From a checkpoint of a small image captioner.
Model: 2.22M parameters, encoder norm batchnorm, encoder activation relu, encoder depths [4, 8, 4], decoder layers 10, decoder norm layernorm.
Training: muon at rate 0.002, 16800 steps, batches of 384.
Rows from block 3 of the text decoder of a small image captioner, named by matrix and row number. Rows with one number belong to one neuron. Each number is 128 + 24 x the weight over its row's rms, rounded and kept within 0 to 255. All counts start at 0. After the name is the row's rms in percent of the matrix's.
After each neuron's rows are labels from the 100 texts, of 14848, where the neuron reaches its highest value: "tokens" is the input token at the peak. Only what is clearly more common there than usual is listed. The data: made-up waving flags. In brackets: how many of the 100.
# fc1: MLP up (decoder.blocks.3.mlp.fc1.weight, 256x128), inputs 0-63
# fc2: MLP down (decoder.blocks.3.mlp.fc2.weight, 128x256, transposed), outputs 0-63

fc1.78 045 [130 118 153 129 137 147 127 152 137 113 121 137  99  89 132 134 118 140 137 135 151  97 156 111 112 128 128 148 145 111  80  99 121 111 133 173 129 159 158  83 126 127 147 136 149 133 170 126 125 111 157 169 127  94 114 131 121  96 117 133 126 134 104 100]
fc2.78 048 [123 138 104 124 137 110 155 152 143 114 147 159 169 140 125  93 127 123  93 102 139 103 156 131  88 158 100 150 129 137 125 125 162 161 153  90 140 186 178 106 102 101 103 151 102 151 139 147 133 115  94 124 169 107  92 175  99 150 116 132 147  77 157 138]
tokens: "circle" (48); "crescent" (16); "rhombus" (15); "star" (10)

fc1.30 063 [138 145 130 136 168 129 134 135 111 141 113 131 145  82 212 166 127  70 118 155 116 121 107 116 114 135 120 130 133 150 108  80 104 156 151 133 132 141 154 127 113 157  87 164 160 119 157 118  96 116  92 133 142 111 129 160 151  92 126 151 117  85 111 134]
fc2.30 081 [143 165 156 135 153 126 166 156 161 130 124 109 121 129 118 120 137 146 140 132 144 148 151 159 147 106 132 137 117 164  72 152 100 141 162 103 135 122  87 163 104 147 147 138 123 102 123 172 134 128 158 171 118 142 122 123  81 126 134 175 124 128 156 125]
tokens: "green" (46); "teal" (46)

fc1.144 055 [ 99 133 154  60 138 182 136 144 102 160 116 118  91 106 165 142 131  90 126 138 200  95 127 123 127 124 126 113 181 130 158 117 118 131 134 161 117 154 139 170 136 156  83 110 147 118 134 130  92 117 128 133 117 131  93 113 133 100 138 160 106  99 115 109]
fc2.144 063 [113 122 119 131 143  96 133 155  91 164 112 115 163 127  94 144 135 124 134 140  86 108 145 148 181 132  65 123 145 166 125 144  96 116 144 114 179  93 159 112 116 170 133 132 168 142 141 109 166  94 134 130 152 131  92 141 126 100 130 112 109  94 154 103]
tokens: "red" (86); "a" (14)

fc1.217 060 [109  91  99 115 117  97 164 153 111 145 131 133 125 121 144 121  89 142 133 140 147 131  80 128 156  95  81  94 109 145 130 134 155  98 145 144 130 125 179 154  80 125 153 183 208 146 152 115 105  79 116 133 144 155 129 123 128 103 105 127 132 105 126 123]
fc2.217 084 [107 136  94  93  97  99 140  93 131 123 157  88  70 133 152 112 134 134 133 137 132 124 100 150 122 127 123 136 160 107 161 112 107 122 175 103 144 118 145  94 115  98 154 109 111 122 124 183 110 131 134 152 105 120 122 127  73 151 121 129 121 104  99  66]
tokens: "diagonal" (100)

fc1.156 094 [172 146 110 130 174 102 125 136 129 146 172 117 132 123 130 156  74 117 150 101 150 118 112 100 105 152 116  90 151 141  83 120 159  96 174 174 146 139 141 171 113 145 118 108 141 137 132 138 110 101 120 110 141 137 144 118 130 137 120 120 129 128  79 140]
fc2.156 099 [111 109 145 127 129 144 140 151 155  95 125 136 114 133 124 118 112 122  87 165 117 143  95 147 136 116 129 116 125 123 140 152 145 112 150 112 127 106 109 114 137 137 126 171 140  90  82 109 125 112 154 145 106 136 104 128 112 141 144 101 161 141 133 166]
tokens: "vertical" (93); "horizontal" (7)

fc1.197 103 [134 127 105 138 137 115 113 117 140 131 141 123 143 101  95 147 126 112  99 131 173 137 122 112 121 158 164 110 127 128 126 137 127 140 137 133 139 126 175 130 145 159 123 128 161 105 184 117 102 119 154 183 114 113 134 116 172 141 105 144 138 106 103 107]
fc2.197 111 [112  88  61 128 105 135 150 126  93 117  63 123 129  81 156 118 111  96 132 119  87 117  85 127 147 155 144 137 141 108 116 130 100 140 132 174 128 112 155 130  94 137 120  93 150 130 153 139 163 135 129 114 140 126  97  93 165 149 149 133 139 103  99  98]
tokens: "brown" (38); "red" (18); "grey" (14); "pink" (14)

fc1.218 105 [ 79 109 127 132 118 118 159 148  94 124 140 135 110  85 151 125 139  78 113 109 166 152 152  72  98 132 108 137 111 128 130 170 116 127 160 173 114 146 151 165 110 100 143 162 164 123 155 148 107  83 141 163 146 132 127 143  82 155  98 141 131  92  74 112]
fc2.218 100 [112 148  66 113 115  92 104 143 103  81  85 174 136 154 117 159 123 175 144 105 154 124 168  88 126 161 132 123 152 147 147 125 122 140  92 133 122 146 137 151 170 129 104 109 130 124  86 172 134 118 147 160 151 145 126 131 107 144 190 149  98 105 157 152]
tokens: "with" (99)

fc1.205 089 [129 115 110 117 136 160 153 117 103 131  91 120 131 125 196 119 141  86 138 134 137 121 152 143 114 165  83 145 148 111 113  99 121 136 193 162  78 127 162 120 127 132 133 120 132 123 126 120  94  90 116 120 124  72 133 134 154 103 162 156 145 136 111  99]
fc2.205 099 [141 107 131 127 100 153 132 133 116 118 168 113 119 114 140  83 138 162 104 141 124 129 149 106 155 169 100 128 133 121 142  80 140 145 148 176 151 138 149 110 145 151 105 143 156 121 141 131 114 110 125 107 147  82 157 128  73 147  97 144 110 114 130  90]
tokens: "circle" (54); "crescent" (21); "rhombus" (14); "star" (7)

fc1.20 076 [141 110 134 150 158 162 170 129 146 135 145  85 112 128 101 128 147 144 148 119 142 129  84  73 123 113 109  84 128 114 112 121 108 128 133 141 145 123 178 167 133 170  59 134 123 128 163  86 102  99 146 109 173 166  83 138 173  99 137 165 145 111 115 122]
fc2.20 090 [ 95 127 134 101 149 110 130 116 140 200 132 137 140  92 109 102 119 149 149 121 134  80 114 161 151 120 156 115 102 124  91 112 169 119 143 145 127 176 156 122 111 138 119 155  91 122 116  96 106 110 126 110 102 143 161 146 141 136 152 133 118 154 120 146]
tokens: "," (66); "flower" (13); "rhombus" (10)

fc1.132 076 [102  61 100 106 153 111 131 113  98 160 113 123 117 118 122 139 102 124  86 140 164 116 141 120 125 121 104 135 107  92 152 144 121 148 106 149 112 117 123  98 104 130 161 155  95 179 161 157 105  83  83  87 131 115 138 144 152 146  83 136 127 156 119  81]
fc2.132 090 [139 155 132  97 141 124 145 135 121  99 133 114 103 143 125 128 141 149 169  81 157 116 113 124 123 139  73 118 128 117 102 122 112 148 157 151  88 124 144 101 138 156 144 103 118 146 103 144 148  91 139 114 157 113 133 109  75 141 117  68 127 102 144 136]
tokens: "diagonal" (100)

fc1.57 033 [133 161 138 137 135 102 112 122 144 143 143 113 123 146 110 121  80 154 165 122 171 141 100  98 110 107  77  87 140 141  88 162 116 139  97 126 113 135 168 130 120 132 136 151 123 130 156 135 103 121  84 111 190 129 119 125 148 138 148 129 134 129 109 144]
fc2.57 034 [126 137 119  87  93 114 153 113 145 118 119 144 118 132 170  98 161 142 131 135 102 101 160 149 116 165 151 156 113 123 165 115 137 136 191 148 102  94 111 126 137 162 142 136 145 144 112 100 157 129 144 131 166 157 167 134  91 122 122 101 117 149 166 144]
tokens: "diagonal" (100)

fc1.191 097 [119 159 108 129 117 138 163 140 107 104 188 131 132 135 127 135 114 106 112 139 152 115 149 146  87 135 111  99 136  82 125 158  96 127  93 134 138 121 153 117  53 157 128 120 154 143 111 158 118 115 155 165 141  93 100 133 135 151  97 171 135 104 141  68]
fc2.191 102 [113 108  98 140 126 156 120 130 115 136 127 118 173 119 158 114 132 189 188 131 115 154 156 124 130 160  87  96 135 141 151 135 193 149 100 142 137 148 134 158 135 113 135 128 128 104 116 125 149 122 133 123 143 130 130 129 125 149 131 135 152 111 144 163]
tokens: "many" (100)

fc1.215 094 [141 150 148 150 107 136 176 158 145 124 144 106 132  98 124 195 116 134 128 101 175 124 119 131 131 134 105 144 145 137  76  66 132 146 122 119 152 166 123 130  94 124 120 151  98 157 156 108 104 144 145 145 152 128  62 145 149 117 120 133 157 134 114  84]
fc2.215 099 [176 124 113 111 137 127 151 149 122 139 102 135 160 122 131  90  95 139 127 152 145 141 160 119 126 150 133  96 168 100 152 110 117  99 155 135 136 110 119 154 137 124 103 107 145 126 133 196 145 120 118 137 104 145 161 130 128 134 177  64 130 127 133 158]
tokens: "circle" (43); "crescent" (20); "ring" (15); "star" (8)

fc1.85 053 [150 116 134 135 139 133 169 118 134 157 122 125 159 125 122 155 108 153 118 124 101 108 138  98 124 175  92  60 143  85 113 152 119 164 169 119 171  83 181 131 159 139 160 142 136 166 134 135 108 107  82 159 139 122 179 128 107 107 140 112 146 116  89 144]
fc2.85 056 [118 128 165 107 118 121 139 133 161 155 112 140  98 110  95 118 132  87 108 110 122  94 142 113 112 140 124 133 133 142 147 146 125 103  70 113 145 138 106 157 100  93 147 119 112 131  95 126 175  97 137 127 133 109 125 137 117 112 126 108  86 148 132 130]
tokens: "offset" (100)

fc1.63 091 [112 151 114 134 189 136 169 146 168 168 161 109 103 114 138 125 130 115 118 125 122 113 151 144 106 113 137 121 154  99 149 187 123 117  68 128 101 155 165 120 131 149 134 140  81 138 150 132 108 114 118 155 127 151 131 204 121 125 149 145 117  87 131 116]
fc2.63 103 [117 140 129 134 127 140 145 157 137  88 121 124 156 154 134 139 147 165 136 133 108 130 104 162 156 145  79 174  82 140 133 110 142 144 134 154  70 142 122 147 155 150 154 104 177 117 132 118  99 153 123 121 110 169 127 118 100 142 107 143 138 150 131 123]
tokens: "triangle" (100)

fc1.56 051 [127 125 135  98 141 135 104 108 140 160 123 138 126  86 155 148  65 135 156 105 145 143 111 146 123 136 101 105 135 107 106 152 122 155 138 124 142  96 176 134 132 129 125 134 145 136 150 161  69 178 120 151  86 158 143 142 153 132 133 150 132 102  93 133]
fc2.56 058 [ 44 136 141 124 123 101 122 141 148 142 105 141  94 126 138 126 144  88 114 135 134 131 115 104  86 140 175 158 106 130 133 110 145 166  92 138 106 137 122 123 158 117 143 124 193 153  89 143 182  90 129  87  98 146 141  82 138 135 147 129 124 145 104 133]
tokens: "offset" (94)

fc1.124 093 [ 88 121 130 123 160 145 127 133 128 143 128 124 158  89 146 148 142 100 115 141 134 135 133 119 142 119  90  94 111 123 152 124 113 144 123  86 156 158 156 125 131 151 154 132 175 139 153 116  91 128 135 157 111 136 113 186 128  97 115 164 137  70  88 151]
fc2.124 105 [140 105  95 114 118 151 138  99  79 101 102 108 103 119 114 113 144 175  82 110 119 116 144 139 119 128  90 113 126 104  85 120 146 148 159 115 173 125 122 124 138 150 160 119  89 183 123 171 150 127 155 110 124 119 124  80 110 121 127  91 164 156 168 144]
tokens: "triangle" (100)

fc1.97 090 [134 124 110 163 169 142 136 154 128 114 133 116 117 124 104 103 155 133  96 107 154 157 149  94  71 148 106 108 156 122 110 163 137  90 135 122  95 108 147 133  79 127 125 151 144 106 129 138 120 153 137 138 131 118 128 160 170 106 154 203  95 131 101 107]
fc2.97 112 [ 80 145 113 115 126 102 138 129  85 184 147 125 143 143 106 138 106 121 106 142 140  99  94  94 135 125  98 100 131 109 157 126 140 164 144 150 111 137 173 154 159  84  78 150 157 120 118 146 121 130  95 116  89 131 102  94 136 138 123 116  92 100 138 113]
tokens: "horizontal" (100)

fc1.23 110 [ 77 126 119 120 132 134 133 109 125 118  73 118 146 143 111 110 107 103 117  93 124 161 132  70 108 136 117 131 167 126 122 142 111 132 150 143 164 121 139 155 175 143 117 149 137 106 168 138 117  91 154 125 150 136 111 162 142 155 156 142 143 117  79  97]
fc2.23 107 [101 140  83 128 113  70 126 143 137 143 108 124 122 169 119 141 155 154 130 120 159 124 154 145 114  61  75 129 108 126 103 111 139 145 115 117  90 133 137 122 160 144 125 165 122 151 137 125 132  99 146 136  83 122 147 107 102  95  85 130 130 148 148 137]
tokens: "brown" (53); "with" (14); "offset" (8)

fc1.252 078 [156 148 136 148 153 156 160 101  86 145 118 131 137  86 179 157 128 129  93 130 100 145 127 131  66 110 115 144 145 105  89 120 117 160  92 157 126 105 178 108 123 146 111 101 136 159 151  79  95 148 120 104 120 135 153 161 129 124 146 136 156 127  94  71]
fc2.252 091 [120 129 124 150 143  86 139 109 107 156  90  94 152 146 114 121  98 126 134 145 135 108 123  99 132 129 117 148 127 108 111 130  96 104 114 105 116 145  94 196 140 116 116 142  75 160 137  99 118 108 134 137 153 160 114  96 119  78 121 111 156  87  92 130]
tokens: "with" (51); "brown" (35); "red" (10)

fc1.140 087 [115 154 145 175 176 115 134 133  91 142 134 110 116 106 141 151 103 132 144  82 137 122 141 136 117 186 111 132 150 158 122 126  75 138 118 142 105 128 110 123 143 127 168 149 152 140 100 101  97 114 114 190 106 132 112 148 153 175 109 118 141 119 131 130]
fc2.140 098 [108 108 156  93 127 118 125 133  89 125 149 152 112 149 101 169 127 134 163 129 129  94 145  95 147 153  97  92 151 140  90 106 168  97 152 126 119 148 161 106 131 102 152 128  85 148 160 110 170 127 123 119 135 166 101 114 125 104 109  85 120  96 123 119]
tokens: "horizontal" (100)

fc1.219 083 [112 129 140 129 186 127 141 115 162  83 152 101  98  81 156 114 101 113 123  98 105 118 124 143  89 151 135  74 187 124 103 132 138 152 126 125 115 103 155 125 155 186  99 124  87 122 136  90  98 152 102 149 125  93 151 161 120 120 109 160  88 122 143 147]
fc2.219 098 [172 120 170 151 183 136 120 131 118 100 112 145 128 156  98 157 108 145 153  85 143 100 144 131 156 138 122 128 167 155 121 175 152 159 105 115  90 131 154 111  73 167 117  80 131 152 125 125  98 147 109  86 104 139 110 149 147 153 118 148 124 128 157 143]
tokens: "with" (100)

fc1.42 110 [154 149 134 129 132 162 122 134 132 133 134 120 178 107 142 132 120 125 150 144 122 166 121 100  99 122 101 115 184 129 117 116 104 102 114 144 134 134 168 133 115 168 108 146 186 141 114 107 124 119 149 111 128  94 136 180 124 124 116 195 113 142  99  94]
fc2.42 110 [163 148 124 134 149 131 113 128 177 134 126 159  94 123 116 112 153 111 106 107 163 125 123 179 174 133 133 113 109 138 148 150 114 116  89 102 128 104 114 174 138 150 122 121 102 104 164 133  37  86 111 120 133 111 149 109 101 106 123 155 139 121 153 152]
tokens: "triangle" (100)

fc1.59 063 [124 132 165 129 152 103 130 142 110 128 136 127 166 111 135 150  86 114 149 128 144 129  79  71 126 140 127  96 167 140 115 132 118 133 123 131 140 133 157 124 137 149 132 146 131 145 160  97  81 113 113 173  98 112 111 148 174 147 142 118 113  79 100 124]
fc2.59 074 [104 169 110 117 145 117 127 124 121 124 144 133 150 129 135 128 106 148  92 139 132  88  77 134 136 124  99 148 132 120 142 101 120 106 164 142 136 114 152 140 107 112 134 105 165 108 135  93 163  99 147 153 142 127 164 145 123 117 149 117 116 118 120 125]
tokens: "," (47); "the" (41)

fc1.135 039 [134 134 108 133 172 126 132 166 108 119 165 131  97 119 131 126  74 137 136  97 106 116 113 127 110 145 142 135 174 127 119 116  97 116 122 150 144 110 174 135 157 141  85 134 207 134 129 126 132  93 178 165 174 112 107 142 112 125 110 191 102 119  76 132]
fc2.135 045 [ 84 138  97 106 147 122 128 137 120 152 107 130 163 115 141 118 134 132 122 129 134 119 126 167 121 118 112  99 144 154 163 142 163 131 147 133 140 115 151 138  71 119 107 112 114 117 142 159 132 147  41 139 126 134 180 159 134 112 132 101 138 108 103 144]
tokens: "many" (100)

fc1.86 063 [119 112 115 106 105 126 138 121 124 108 120 106 116 119  96 148 115 110 122 104 138  73 138 106 128 123 143  96 171 138 119 110 130 178 118 128 118 121 202 137 144 156  97 130 114 100 133 107  99 119 109 170 117 143 119 143 161 175 109 133 119  98 132 144]
fc2.86 079 [137 135 159 114  77 147 139 138 151 124 114 106 124 136 182  83 137 169 115 122 120 102 145  99 107 155 140 151 136 146 136 147 131  84 130  93 137 124 164 116 123 155  97 121 137 105 168 133 142 146 149 160 145 119 110 149 135 140 125 100 125 108 138 106]
tokens: "," (71); "with" (29)

fc1.160 067 [ 84 147 110 147 131 165 139 123 125 147 160  98 110 137 143 137 109 125 117 119 150 145 101 145 142 177  79 106 133  80 112 153  97 148 179 162 135 122 122 154 108 136 107 126 161 149 110  85  98  90 115 143 137 115 104 127 129 145 159 122 128 120 165 137]
fc2.160 064 [130 121 142 107 146  78 101 136 122  90 137 152 127  87 128 155 130 126 125 102 124 140  98 159 133 142 222 172 113 112 121 112 127 130 129 150  97 120 146 145 128 106 157  82 140 118 113 146 136  88 103 127 140  99 107 126  99 155  87 136 107  98 120 159]
tokens: "horizontal" (100)

fc1.161 097 [140 139  96 130 160 122 181 135 111 143 112 112 120  90 106 182 113 109 133 138 168 150  78  83 133 153 133 117 159 159 119 127 114 125 149 132 172 137  93 130 143 146 141 163 147 123 135 103  86  89 124 139 146 111  94 115 153 145  99 153 108 159 107 137]
fc2.161 101 [140 145 155  78 137 142 127 178 127 139 160 122 131 160 148 119 112 134 151 131  99 165  86 122  92 144 106 112 159 120 132 112  83 114 148 103 112 125 177 154  91 128 157 126 129 149 139 106 178 125 143 126 139  98 117  93 136 150 105 115 111 148 128  92]
tokens: "vertical" (78); "horizontal" (22)

fc1.207 091 [132  83 159 169 141  98 122 105 133 124 167 105 157 136 131 171 114 142 133 138 163 145 106 103 149 158 104 119 113 140 161  96  88 135 140 121 169 135 153 142  95 168 162 128 138 143 145 154  90 111 144 121 165 129 158 127 173 120  82 172 160 134  93  98]
fc2.207 107 [121 152 134 124 105 156 138 146 113 134 147 113 144  95 142 101 160 127 149 145 125 138  96 165 151 125 120 125 139 149 103 147 137 112 108 147 139 135 105 126 137 147 181 110 115 169 145  91 147 185 128 121 168 131 105  96  88 167 149 108 134 112 136 107]
tokens: "vertical" (56); "horizontal" (44)

fc1.193 041 [136  91 143 158 123 192 131 149 159 145 132 109 124  95 134 174  92 136 111 145 147 105 123 109  99 127 127 129 113 143 115  92 117 146 130 162 112 127 163 134 106 134 130 123 152 143 145 103  89 110  90 133 117  85 119 142 180 109  80 144 150 104 128 111]
fc2.193 053 [113 144 116 132  91 153 151 136 138 138 143 127 143 168  81 116  96 141 129 152 116 184 129 107 159 135  97 121 149 129 135 106 159 101 134 117 122 142 143  97 127 129 139 111 165  86 153 142 115 113 143 152 138 171 102 143  69 123 159 148 128  72 118 141]
tokens: "rhombus" (42); "circle" (28); "star" (18); "crescent" (7)

fc1.180 081 [ 89 149 135 116 162 113 142 145 119 128 165  86 129 107 102 104 114 133 100  99 131 125  82 131 140 116 110 113 142 129 110 155  89 110 133 116 109 122 149 102 138 145 139 124 167 116 129  64 125 109 125 158 140 128  73 155 125 116 117 166 141 116 140 157]
fc2.180 088 [125 119 138  98 141 149  98 115 167 147 148 182 122 125 104 164 114 105 148  97 126 139 123  84 123 141 102 113 105 157 148 141 129 128 125 143 148 128 125 138 140 163 111 164 177 129 138 144 143 153 127 120 120 173 115 193 132 146  82 159  99  83 126  84]
tokens: "with" (100)

fc1.240 065 [126 153 124 102 118 122  80 153 126 129 152 139 127  91 128 117  97 135 137 130 166 153 108 125  83 109 116 146 139  94 117 123 109 162 147 111 121 139 117 155 102 157 126 149 169 155 130 133 112 114  95 105 128 136 135 147 137  74 119 190  82 119 116 133]
fc2.240 081 [116 162 132 108 128 153 132 147 133 126 108 148 152 100 123 154 182 101 138 174 108 126  86 145 107 194  77 137 145 104  90 129 190 115 152 114 119 141 119  86 122 147 132  85 126 141 122 115 104 114 103 164 136 178 157 130 167  95 138 121 141 142 111 101]
tokens: "many" (98)

fc1.128 068 [121 115 151 127 182 134 127 139 127 161 136 101 125 103 161 115  85 107 110 106 130  80 132 165  81 130 135 113 142 152  96  86  95 146 131 183  87 124 151 110 160 151 163 154 122 120 132 101 164 140 169 149 141  91 161 148 117 133 154 131 126 146 119 101]
fc2.128 070 [147 156 113 131 116 124 139  83 132 138  84 108 162 146 134 114 144 180 136 136 136 144 120  95  57 114 125 144 124 119 151 114 139 114 174 155 160 140 131  97 139 122 119 115 139 123 124 130 132 152  98 177 107 115 122 120 172 108 145 189 131  96 165 171]
tokens: "diagonal" (100)

fc1.247 036 [105 154 132 104 171 141 148 115 117 121 136 127 109 102 140 142 115 113 110 106 145 100 107 116 126 132  98  75 193  96  89 123  93 169 186 108 124 138 155 141  93 108 153 131 148 138 148 141 139 147 145 158 130 127 142 155 124 136 136 158 140 158 142 125]
fc2.247 048 [157 103 169 104 114 125 118 152 120 115 102 112 157 103 141 122 178 106 199 145 132 130 134 135 117 124 110 159  98 100  98 140  81 114 114 147 114 117 133 142  99 144 113 134 144 104 150 141 100 132  81 154 104 137 110 103 107 144 162 132 146 111 107  69]
tokens: "many" (98)

fc1.153 132 [165 126 163 110 161 140 111 167 153 154 101 116 136 133 172 193  92 125 133 162 117  99 145 127 121 125  89  97 143 129 115 133 100 157 117 112 136 106 130 127 101 145 139 112 147 143 167 107 123  69  90 104 109 134 155 126 140  91 136 156 146 115  96 164]
fc2.153 126 [131 102 124 128 136 165  88  88 109 139 131 132 114 148  79  82 114 138 136 126 140 110 136 135 157 120 134 121  98 129  92 140 124 142 178  67 112 164 112 120 140 101 126 101 103 159 113  94 109 121 124 132 104 108 153 165 118 131 121 139 172 137 163 102]
tokens: "and" (78)

fc1.82 029 [134 145 161 130 125 120 155 134 134 154 131  88 130 120 131 152  82 122 137 152 139 145 181 140 138 105 105 115 130 123 117 108 166 105 127 171 134 134 160 149 141 150 135 153  90 133 128 104 140 117  71 144 128 154 109 136 106 128 123 157 142 127 105 131]
fc2.82 031 [ 95 133 147 108 123 146 131 104 118 103  81 157 114  87 154 146 139 124 147 113 166 135 195 118 114 146 121 125 146 105 146 109 130 139 178 131 130 134 136  77 137 143 114 123 138 130 137 142 121 113  74 134  83  85 159 150 105 125 129 132 126 140 151 140]
tokens: "brown" (69); "red" (22)

fc1.54 055 [104  77 131  88 143 105 114 140  98 148  95  96 138  75  78 112  96  94 118 136 158 179 149  65 157 131 105 124 159 135 127 154 144 122 147 152 131 157 162 183 148 137 123 191 164 120 140 133  79 128 130 136 123 144 161 177 138 114 140 138 117 114  79 104]
fc2.54 057 [132  82 132 102 129 159  81 135 149  85 148 117 142 174  89 122 127 180 103 118 135 119 133 165 121 142 133 118 124 119 136 121 153 124 126 100 151 129 113  93 129 142 103 106 140 133 169 122 131 153  82 121 118 110 135 145  79 148 128  99 131 111 126 131]
tokens: "rhombus" (95)

fc1.185 060 [152 121 125 115 118 147 100 157 110 121 180 102 140 110 147 158 149 127 111 125 104 137 130 146 107 157  91 106 157  99 132 150 114  89 146 108 106 141 188  85  93 131 111 145 189 118 125 143  97  72 112 156 155 139 118 158 145 110 154 159 100 115 129 119]
fc2.185 069 [127 126 127  77 116 107 141 121 112 136 117 134  95 127 134  76 150 115 163 120 151 135 119  91  75 139 150 155 170 133 109 142 161 122 117 160 116 124 135 155 120 127 154 138 118  89  93  90  55  81 149 122 126 168 113  96 116  87 149 151 129 106 131 135]
tokens: "many" (100)

fc1.233 059 [ 63 137 105 116 115 152 118  96 166 114 170 112 142  80 185 154  92  95  79 135 164 116 112  93 125 141 135  83 132 145 111 103 132 149 124 104 137 155 140 129 146 171 158 116 155 125 143 113 112 164 116 150 109 124 131 159 128 114 142 136 132 110 115 101]
fc2.233 070 [104 147 104 121  86  79 115 154  86 159 134 164 173 125 113 146 139 155 158 135 147 118 134 122  87 113 133 133 139 139 116 142 119 135 130 178 122 155 140 110  88 104  96  88 160  98 128 135 153 164 111 144 104 121  80 126  82 115 101 100 122 165 146 136]
tokens: "offset" (76); "upright" (16)

fc1.41 039 [123 125 102 131 180 102 117 159 144 178 134 171 118 121 115 128 117 110 134 111 152 116 116 167 129 148  82  84 168 119 123 157 119 134 158 157 122 106 142 124  67 124 150 141 160 126  91 139  75 140 155 126 127 115 151 165 129  99 124 137 109 153 129 139]
fc2.41 045 [117 145 116 120 138 173 147 150 118 106  82  84 121 164 146 144 145  91 119  98 163 148 127 106 126 107 146 107 150 114 129 139 106 135 124 132 116 168 106 162 165 124 130 122 102 161 104 117 156 136 144 145 153 127 120  97 106 154 150 156 132 154 103 159]
tokens: "vertical" (95)

fc1.58 064 [125 122 138 152 180 106 148 112  79  96 197 123 145  85 164 135 126 106 107 130 113 154  96 154 119 141 116 137 155 125 129 157  89 151 135 130 106 123 162 115  92 150 124 107 118 148 115  84  69 137 131 137 140 151  95 146 144 103 118 144 160 127 131  98]
fc2.58 078 [135 140 171  95 125 133 132 124 177  80 163 111  95 153 157 139 155 142 145 123 108 141 133 143 106 143 113 134 153 104 127 118 185 144  82 156  88 135 115 169 160 134 105 121 135 125 119 161 125 132  89 149  95 166 159 114 123 117 139 141  80 144 142 120]
tokens: "green" (21); "black" (20); "teal" (18); "grey" (16)

fc1.169 150 [ 93 107  94 112 138 132 114 132 133 148 168 133  79  97  96 141 110 145  88 135 135 141 133 119 146 137  86 135 156 178 104 119  99 141 120 119 178 143 125 165 148 174 143 127 138 147 139 128 124 155 137 130 152 117 113 141 130  90 136 143 143  88 111  89]
fc2.169 111 [166 109 106 149 127 122 165 149 143 104 151 129 118 149 128 124 105 132 130 137 157 134 102 164 120 108 164 115 108 139 152 110 153 139 122 129 167  87 114 122 104 109 148 129 103 149  82 129 123 120 131 113 145 103 153 118 184 122 102 137  78 161 131 134]
tokens: "with" (100)

fc1.182 083 [142 128 111 129 155 145 135 125 113  80 116 133 104  77 108 170 130 118 134 144 118 139 112 111 104 135 133  52 127 148 129 167 143 161 135 130 134 166 124 139 136 130  75 120 157 132 155  73  94  76 147 133 136 118 150 129 143  76 128 160 129 122 111 146]
fc2.182 109 [137 168 133 148 117 131 136 139 158 108 158 142 105 101 158 115 132  85 118 158 146  96 133 118 136 144 147 124 103 108 148 119 141 127 155 107 142  92 163 160 166 138 117 120 102  98 131 115 118 109  87 127 175 110 151 115 122 171 173 107 158 120 140 134]
tokens: "with" (46); "red" (27); "corner" (17)

fc1.188 138 [159 115 130 150  99 151 166 139 122 122 137 133 103 135  89 144 104 133 128 113 163 137 124 139 134 169 127 120 170 121 140 117  87  90 115 113 140 111 149 105 116 164 144 178 117 110 142  81  90 144 133 143 116 127 184 162 147  93 111 134 116 141 143 139]
fc2.188 133 [165 139 167  97 127 123 114 150 138 135 130 118 114 148 133 107 137  86 136 146 146 137 136 126  97  73 137 103 137 132 116 112 171 132 128 145  85 138 183 105 150 126 136 167 129  82 127 134 127 111 111 120 171  93 107 114 138 142 141 123 185  73 134 114]
tokens: "and" (39); "a" (12)

fc1.127 078 [ 85  97 149 145 152 148 105 167 123 117 113 158  86 130 128 181 123  99 120 131 130 118 114 101 123 133 132 110 146 150  99 135 114 119 120 147 128 163 118 142 117 184 136 129 142 127 151 105 146 106 155 154 120 103 167 145 128 155 136 145 141 123 141 127]
fc2.127 092 [159 118 137 154 125 148  98 106 169 124  98 157 114 100 115 140  98 117 112 131 148 127 139 129 126 129 162 106 117 143 148 142 155 164 113 137 122 143 164 125  98 140 109 138 114 123 139  91 114 131 147 131 160 123 122 111 115 134 103 122  72 142 140 106]
tokens: "with" (57); "," (43)

fc1.203 119 [122 123 119  88 188 148 133 124 120 153 141  75 143  82  99 181 109  98 145 176 120 119 132 128 118 112 145 106 191 129 105 163  99 134 118  91 149 125 166 140 103 161 132 139 142 125  92  54 110 138 131 164 155 124 146 146 127 111 142 153 130 107 117 112]
fc2.203 120 [121 137 149 151 117 133 123 119 153  74 176 122 114 150 139  97 136 157 118 158  97 115 133 156 137 120 104 150 101 156 131 136 147 128 133 146 114 132 171 105 142 131  98 124 116 135 121 140 152 130 125  84 112 167 130 176 135 113 139 173 115  90 129 144]
tokens: "triangle" (100)